{"loss": "mse", "encoder_fused_qkv": true, "encoder_parallel_block": false, "shampoo_beta": 0.95, "batch_size": 384, "epochs": 73.7, "lr_schedule": "cosine", "adamw_weight_decay_other_params": 0.01}
Rows from block 8 of the encoder of a small masked spectrogram model, named by matrix and row number. Rows with one number belong to one neuron. Each number is 128 + 32 x the weight over its row's rms, rounded and kept within 0 to 255. All counts start at 0. Numbers have three digits each.
After each neuron's rows are labels from the 100 clips, of 14848, where the neuron reaches its highest value: "responds to" is what is common among them. Only what is clearly more common there than usual is listed. The data: tunes sung on syllables by a formant synthesiser.
# fc1: MLP up (encoder.blocks.8.mlp.fc1.weight, 768x192), inputs 0-95
# fc2: MLP down (encoder.blocks.8.mlp.fc2.weight, 192x768, transposed), outputs 0-95

fc1.401:110195123108124131066178148101079128120117156134139128138116139145109140096130181162106085076095115146168135195146155131133052144149064170176164129164080114195092119145213152155099109104126077098131161152134092159093104167110131132105125083164137154142146145129106105192152148166030141139
fc2.401:144084146179157151125081154174159142176179095100107061101139121101094157168108091166124128177114122156138104171111121110140154117091100141144118109122168124117165144135077114032101080111138132100106100181157190121112140108145175179096088126098141183158158121116158177164127079063188117129
responds to: child-like voice; consonant: none

fc1.404:112083160141122150107170151131141079087046061090167124095139134104170150150091126122073066141106142145111111127161160120147149105145195139177137192115098083132167128099128149158111110124131135144115062168147110139150064165167153151144146104106074107147163157098133157139084160134191043153
fc2.404:058105106130137095105138134124140096088127165114140092115053147156098113141081151137137076089142164110122138092158135098117157125064176164182141111125100134115142133114128114182095155134091140151161095111138149117102153118116080151064150152109072142161090092103153173157159170100145096201
responds to: white noise; thin (high-pass)

fc1.172:114089063086137087103125101080084142145158119161192081202127086072163142126164112139234069075191103151131123147144139101213158152128116132119184173068182079122173172076134120144120113153136073142149102171122110134136176137104114096125131130112090125104141159146181104107091087165127119144
fc2.172:188121129165085123124154149143102100122124148141209149159149151085192120184091140162141183186108137127100096116111139114067116095148157098143089138081122075159173166091131087203165096150120165127079118177140124155102095030156096137114113094173116136174116082138135161126125134123124167107
responds to: reverberation; consonant: /n/; vowel: /o/

fc1.548:116123101085134117084183158099155127146084168193165176124122100144099162110141152148151135115099169115121158136176106130104101126132159057160198126166077080118134086089123158071124157100155141098149137130124155135156096152083117191088104112098159079150122096146066066128171114180200131102
fc2.548:080208162153176114126149160172079146146114083122172119082083106074082125107123129175124150157093172087123065118100105152119137182166120136123142157077161089135143085079171179126201099121136136099164131127104172171156105162111069183173166084105099167115090072121108143086069139120138167099
responds to: clipping; vowel: /ɑ/; consonant: /ʃ/

fc1.199:127169127155124108053115192194140150109106133084082155097071116135100127101134125185100070170164154159126124196149122143115089151140110126072137227080102142142125061202112160148141159152130086087164112083123167068148109134143111114111159082152154145173088140203121154139171130168164134043
fc2.199:120116126081116156189131077138117092084109082172194094103121165089161095113154080164158146142097165100108073069149116118154104052125095073112079096164171182109081167083149143142097165110118096139123152114121085164085122179059171117124099162167178146121124139097099124126112161173127116179
responds to: mains hum; consonant: /t/

fc1.201:098110117170197121124154122053147170119106170185148104122136130126108128047125153130126158082082134155147161103114104164172094137122137100150152125096129106129124146130134158092140137106141089104134165145141150065123177107105126144099086124157122156190090111127129165107156212167145166152
fc2.201:139128141128101179168125121108142098163122107151135093130117091119167162142080146138144106114198092142073079175108198092140144136130103111129115114112154157158166126162079106127151117105139083150146150177129114166142118161156178099083234095114107110180098113127086181149154098144111095127
responds to: child-like voice

fc1.22:168200120175119097097074166140124189133141144149075083103102111145092114114163174122151188082113132155118145157117094164171158126169149116179070171077120130198048173151168085067110160120092113111180137126085169075082103184174143140160165159127067084108107168116222159114084139163163132111
fc2.22:126065121108145110156145120104107094128138082116160163094139130086197143086134138128130115174145171138122133065112093119132137112111127130137180131157125167083128148114089148188128044137163118123108120139161129151141215085050097104113068077134185157110105105119060130178158099076090087165
responds to: consonant: /t/; thin (high-pass); consonant: /ʃ/; clipping

fc1.718:045159166148146214137190139148098128171097146165135111124111140109078091137130157103114108111081161131114145127150137149108160148134111122185171123163158097183127096170118097111203137083134079108071141135145134139091132094096080094138162090114120097120130118112149084184154185109115174093
fc2.718:199173135118152070077093112117132132098137117108122169132130107155180146150118158113134137128122101067142142050156110080143092117139127098095099124124128197126141133114138129171068127103160162142149142118148136105125110092144165183109142154167117167129076167119101146120059107130089139144
responds to: clipping; vowel: /u/

fc1.280:139113137148107132049111167099095165140153130113170138080170137147118179174134080139139126189174164116160068142099115114124112161155164122151076158090126172128102156148140160134110117125163132150138086089085132080160132131104034143142093192154138121106134095145128113107091131059106121050
fc2.280:107164093126155194122131115124144102199089143077128149113154163127129139120108124094123152093100089111122123151146187169121143097167101145112092089123122140128165148100068193084153200082121135162103163110117050128141122110145157152066108153084165161156138139111191121140132181153196155147
responds to: reverberation; vowel: /u/; consonant: /ʃ/

fc1.739:108071143146100085094115156096122096147090157199118130137082121136126132185112200146138134089169111153141136107107180096119005100190165127153160152102110134110109131162163170096154100138140144086140128149073119164139118105153110138146154127155127134169152099150114133123122189105158162111
fc2.739:121102156129093185133094102120148120178136199190122155073121108150064124125093190110116101113104109129163174130118165080111214119104116153143116160095108113186096111163096111084119145123151123076137176086115152155137110170094177111128138122087211129120144053113115143123143099113192089131
responds to: mains hum; consonant: /t/; consonant: /ʃ/

fc1.78:119116110008138136162141148144094191143168152098182124097112067108153114084096083152084122171105155131102106107188093094129107136124099126115143088123108132122160089148143168090167130073139109150171179107103163086135187125183153072077131070139114076073083118126115128155082065085155104137
fc2.78:145151110209134163117142073091114042110077145154091169140145128125135109175113189159178144134121162152125119132129193163098105086112128120136152199145129154139111198111124157120093150172139145086129126081153148160142069147127061105150152172121142144155161125102133099106167141118173163110
responds to: consonant: /d/; vowel: /ɑ/

fc1.407:154189129119114124149121122102066191144106146105142110129128135115107146137120100125089105125159146164073152086092154091118115097096109141171194144175154126074130111125150204156139125147140045096095174178081143133176108080080098104136189118139071088125159171177073164090149088096118143135
fc2.407:143171146113111103095175124181149142110111106142133178174115183135144128133152148173097137159115098054146149138138119165085134142092128111140088105186146152072149138123126092128147153160129051175094118101130160095120148165108157103170168118098164133101066062128167131087147077150165134172
responds to: reverberation; consonant: /d/; consonant: /t/

fc1.392:138165200165108169088160171131081139124132107088202063108092068101184154133165086148112145158166140138147221088161101126079145119112126178069109145159128114119093073163078151050183106130155151137158131144062139134122163088121132121133109058130107088090053068143173184127078136115065176081
fc2.392:081120133071166075144121166106163100126174077122062153102144172121138148123134183110146124100118124133085079193121130159213151120120138103130161183113131083150129203058144090145089144104196145151128139166145105093090073143113110144145109110142165111123211172106134098143153166206162090157
responds to: reverberation; consonant: /b/

fc1.485:084225128062152102121127129070109167071110107143064150078103174129126104128128151192144078144083138105121159174130148147142083187096161143123149189105082094153110179096137176092146162138196105089142096151138089093145156114136023157152132088154085132154162092112168130144149155095099135144
fc2.485:148106162155155142094102090158135165076146146175095136096142179131120093138127134149162097107128112095151115166150101113106093158144145119102116223121115146158163084177128089107155112129195185096152118110111106220141169161093099109064102183075118183138167089141167122056101130119103135099
responds to: mains hum; consonant: /l/

fc1.72:147148116154145116091154172133124145136111142104118066052099100136152146078128193175169149178171097166164166068134092107135124110137122148117155117076139133066119073179144157119157133201122105119137115131097100141129108136096146105103142154091127102087102161138163132068132152099117145094
fc2.72:120132152093214061126106097141178150126129119132133160121109207166097130211087092100066137095091109093118145137170127180196124119150142138174055132121126099098116175070143113203055150108109068158098112111146192095097114150140168112161102156147090118157095085140132115154167140132158106185
responds to: reverberation; consonant: /n/; muffled (low-pass)

fc1.36:134102156135120106151142089145101098159167176161115095115149120105189115129088111155155119108132146140187073128088113149090123145122152130077110128104107075095077112128133115135141133058102136101080150165070120187132142114156145146163088113113147159145179121174109087093127132170123091151
fc2.36:205131118129108077104158151166129185113159147173113121144136115139186137141049135179146110083160168143084131139103113135162113118140155154113144104126124143156111185182120148135107079152161083153076159122124170177105129095131052130153129115194056109144191135148156132103138159130113127116
responds to: white noise; consonant: /ʃ/; vowel: /o/

fc1.136:122111091092156101124193176152166097083098144060155090149126183098085090143119169161109135132190118127155105143131135140111066109185180165136107099112147097131114193136216136117105130127105105140145127086118167070149140107141198096143097145122095151132148134141108119119136158099127105212
fc2.136:124119176161092137166127133116115109156108144145071122129178089171128116071190106163143149127051147137053143137081103077124125173046103083111116137164141165126113133128075104144136081106222180097157138089111075150111120113159080198112135078117144099118166127083105142177092115110163168075
responds to: clipping; vowel: /u/

fc1.688:124053142180096122158141097153147104140149124161137097102109131093175145077161087142119058097127135130136117132095093180102137172147165146145121131077119076162132143095160100162079144152091112069098114092097128111052108074165100153101072111113112155168164065181142093151178119096140124140
fc2.688:153099107175127124153112114097122143137087111141130134173096117127140118182111167173112093126119054141138201130130148110089087157117118121179072141095170106112150079137134183108142111143174117135068156129105137168108135152127134130119157084065126107102140122172192117117118105085157124103
responds to: consonant: /t/

fc1.634:065214173111049142119096155142190106133088134121126087123127080140161146201180140121134115122173118082132177142132204131139115141153101114091137105102109110140146133177171148116079163158167139142132113150095123110191090131139134145127121121127134099081140121078108145088155092099165111049
fc2.634:124132222101122114134065085121098122131047141120150140065147119084129088108103113119122139137130160129154092119188103155130162128154107116201089125085132145113157102121147131130106150085160071127156169158124104102109165174169089163156081203112080139183098149121158150096084125117137157175
responds to: reverberation; child-like voice

fc1.731:075067163134191072110107099115177108114131100126168105152145163100133130144146151156157112152100108112153033144082171142097215111112135076139146143158106120135118106179214144121182167092123159180094143112163119083169175099147131088149113039158102063129150151112142125040173129148160124122
fc2.731:109156205133103186165089085164119186136196103157110076120108104112106115087131058130122123155121133068096164092078128164146114144138156102110069167113076110096106095141108119152144160093137115107162124151139110122132144077119156118174134174104132148098109096146199147180123105118075134131
responds to: reverberation; consonant: /d/; consonant: /t/

fc1.566:114153160112090129146127094160155145151126119115134155163112158104135138115118137158088113146085158155138117111147079072131110118083119193149093149137085159193151159141120122100167047160074114084114132133129191112077133155162122159121088122147079080090118101178096114149111189131167133198
fc2.566:161122092131180095109140124109122118147145095184114083083174128101144146135127135114205105127078142157113176145099110099085170126155114126133094109140107091128173138141135161111160117123112096110159066160124061099112137101153132125166155111130183077078150129096077136080141160160152108029
responds to: vibrato; the note D; first note: D

fc1.109:159151093123152152111153123173126109145123159088107068120121136162188114144161124186091126098100144093128051144101113105156168120079151143113031111119157106132110122122113115136178139168114122133131153117048077143155120130087157101174136156150104131137201124106166050130169133123158108100
fc2.109:157102163107139150170180183121119080058142185117102122069094121138160140117090199122143098102091127117102148059082074155124126119135126185117149153137119084157192138040167128134158132120131191149112121168149166084081123134192085159113113094136152152120158191125143167127129095133169082184
responds to: clipping; mains hum; consonant: none

fc1.182:079136091160176126108095046132172116171173173117126093086114113120099131121123128087127116125114057118120138097122091088081120113108147178169119084089121155129141070131139090138200102150113163128119130163180094166080131135094178077170137194071131099115144151134097150155129118171111095104
fc2.182:127148137137150123073099156158098074104100122101072131184162148115165128168160117137193153129113195128128125114126165174149096163085153132112075158088126136102155023118145101210101165124119118158141171121143127148152118131154137153089100124114121079152117129134152099149080144101107137137
responds to: child-like voice; vowel: /u/

fc1.368:114142107136077135147088173080150124133171110075094090163052134140148128148122109176130164151119152094149085150135151068142102086175111138130172171155115121128133138092142087125162135149115113104206194110090130129072089146131122119206115091088136105103064134124158175172172049165195138141
fc2.368:127172090117177141154155130118111165117140095134175193181150186129142126159181124069142107102141142153163146136099107134138148136101148097090063134163164108170116104151144202110113136094152143154067084120143082092153104147150158172114132179100149125157089113114077124167090208091084129126
responds to: clipping; consonant: /n/; vowel: /e/

fc1.705:103089158150169143115165135164146070153101154090066156169089141047144147150172147129124139212143158091119113134135175058114091138077112180121163142191115115122084093158110104168187172153067127169123124106115115089135134140141146077181141118106143107138057101141094132164144181121120132159
fc2.705:118120090199094120137056152145081121046117116123128151146161123192109126103140087076161140132139144142122077078109117135135141171096116143025158101093133170156131209115201106073131088117164123098170100112098136109111123107146125106101140116151148110098137178103117108180099084129173123105
responds to: consonant: /d/

fc1.278:165150107132166128130202098128116108093116092118063129115132100169147123077126110124120130095110136143098161052104074106130133200135167126190143080111185190206098125174120146177121107220080089158097117147122180155155069121091120155088123164143065120076122136132109125152183166120147123141
fc2.278:146153118153124156122113146103188107123144112121069125108134134074153072072159189228121119153081173127124089140154099160132147150130121138089115136114103089160164143181121100175123119125177159093120124113169121076112118076174123121123092068071168152128137104127104148161171185086141140153
responds to: consonant: /t/

fc1.14:187150101155178063163097150091102080160097159128115035185079105132094127112133149131164149112112115108159108164123144142132139083148106127155190141118086126113203132156126095127160131133136108103118079136147094154109165178157149134188120117180108170135100138153142145176107164076127133150
fc2.14:084154148128141171144146113176160180148134088176111113190100145092079153093162114077161160119104172113111114161133066169098164110130091158099164123153118096234112117111201048119113153153133151102181112164158175075103101122153161114132149095090162090134135106073180124165134151116076108114
responds to: clipping